Rows from block 3 of a small segmentation model, named by matrix and row number. Each number is 128 + 32 x the weight over its row's rms, rounded and kept within 0 to 255. All counts start at 0. Numbers have three digits each.
After each channel's rows are labels from the 100 images, of 14848, where the channel reaches its highest value: "peak on" is the class under the peak. Only what is clearly more common there than usual is listed. The data: single toy objects rendered from many sides on busy backdrops. In brackets: how many of the 100, against the usual share in percent.
# conv: 3x3 conv (model.enc.1.1.conv.weight, 128x128x3x3, each kernel summed), inputs 0-127

conv.12:134136086136100158119096176163114082110179133124116087102115147150112079052137078097147149161174107145108163174098162088109060100097093207102104100137154139080161138125131070095112152112083112132130066130158138138162130083119126058154158162134088063110075142151144109169113128128112138113163086050142137092105117116086096114132132114145133132126156147117076105140185142090078175096175
peak on: part in the second colour (32 vs 2.7)

conv.28:148136145128151099076134199174070087131105120100082063143119149101071143146075087157120116133143114134152105104135157137140122068093171118193148110099167116092109104156189126124080140132121122163143128144114173123100164101133160092118089148184106154114098074199073104131119136069098132091105191105124147069166082131086128075131106099127165114099131094123136126089203103081087129134167
peak on: part in the second colour (43 vs 2.7); part in the main colour (40 vs 17.2)

conv.13:118062090139198096032155057144073119118099152133144071098139076138095160091078132117131084125144107142091073110141158100094169114122137117133123138061108142098118160120116151146097104124133077102065152133123085109173115072132126118096117133082124122112105091099097116136097192085078085085127165148095051064112139131166074136108147175132117142089171127133138123108156109125108116137108
peak on: part in the main colour (49 vs 17.2); brown part (42 vs 0.7)

conv.114:128093092087138161147145147112115068145150171145143121089145117151165113149050095105098108141162093126134218205109106085095153110102106158072125143127135095153181090163137134102098141110134114127147139138092239121155114098067091093126130126140092157132104115072160139146092138086087095096110146116175118125150132172094098123121134108165118098114160141138092130150091165116164195093209
peak on: part in the second colour (40 vs 2.7); part in the main colour (38 vs 17.2)

conv.40:156195103125124122085145114131089152111107083160151119066126179051115118167096152155122155104126083088132103102128081102149133163152085127166129151097132089190137126185110124104160130099167191135168143103115071060190136063050122132161086133084105200077169170118136128105088130143167120097110132132142097142143088076095201120086128117158090125125142146129111106124091127123112130110120
peak on: part in the second colour (41 vs 2.7)

conv.89:055124112091062113120161104102131169096094162133112089111065080097149126136085112131120098136135109073126142116153094179128134125121137135095153114114077139093096117144105185180053127122072071108077158131128137106090123110136080169159106122145112114058110143135071116117126121117069156152193113146119117077156129086132119068176111130119160127129126109097116106117147042120052143129058
peak on: part in the second colour (40 vs 2.7)

conv.70:145118125134077090061151109146090082164112109114134080110130146100123144121131135110110093166098128132120098089165107077147187112132125152084118122063148149132149161167134150158115159080123133046087184140156108130095121088081028127128107100103129118102142145164081107122120192100145116118136103093110072067150130154038125130157132108093139115116189137081154154132132055094113089158172
peak on: part in the main colour (58 vs 17.2); part in the second colour (38 vs 2.7)

conv.101:125078109136093094135115099089164140091138118117158147128099164106094160144115131145120104149120144129136137197137168139082125133132206098071184148109114130076136119129134127177162071165102035115107151145111146083111115052154092088093158183166093131104085102088120149176103162131108143163129028161146117131098143147171107111153066184081123092154088095119101108109121130137100174104146
peak on: part in the second colour (45 vs 2.7)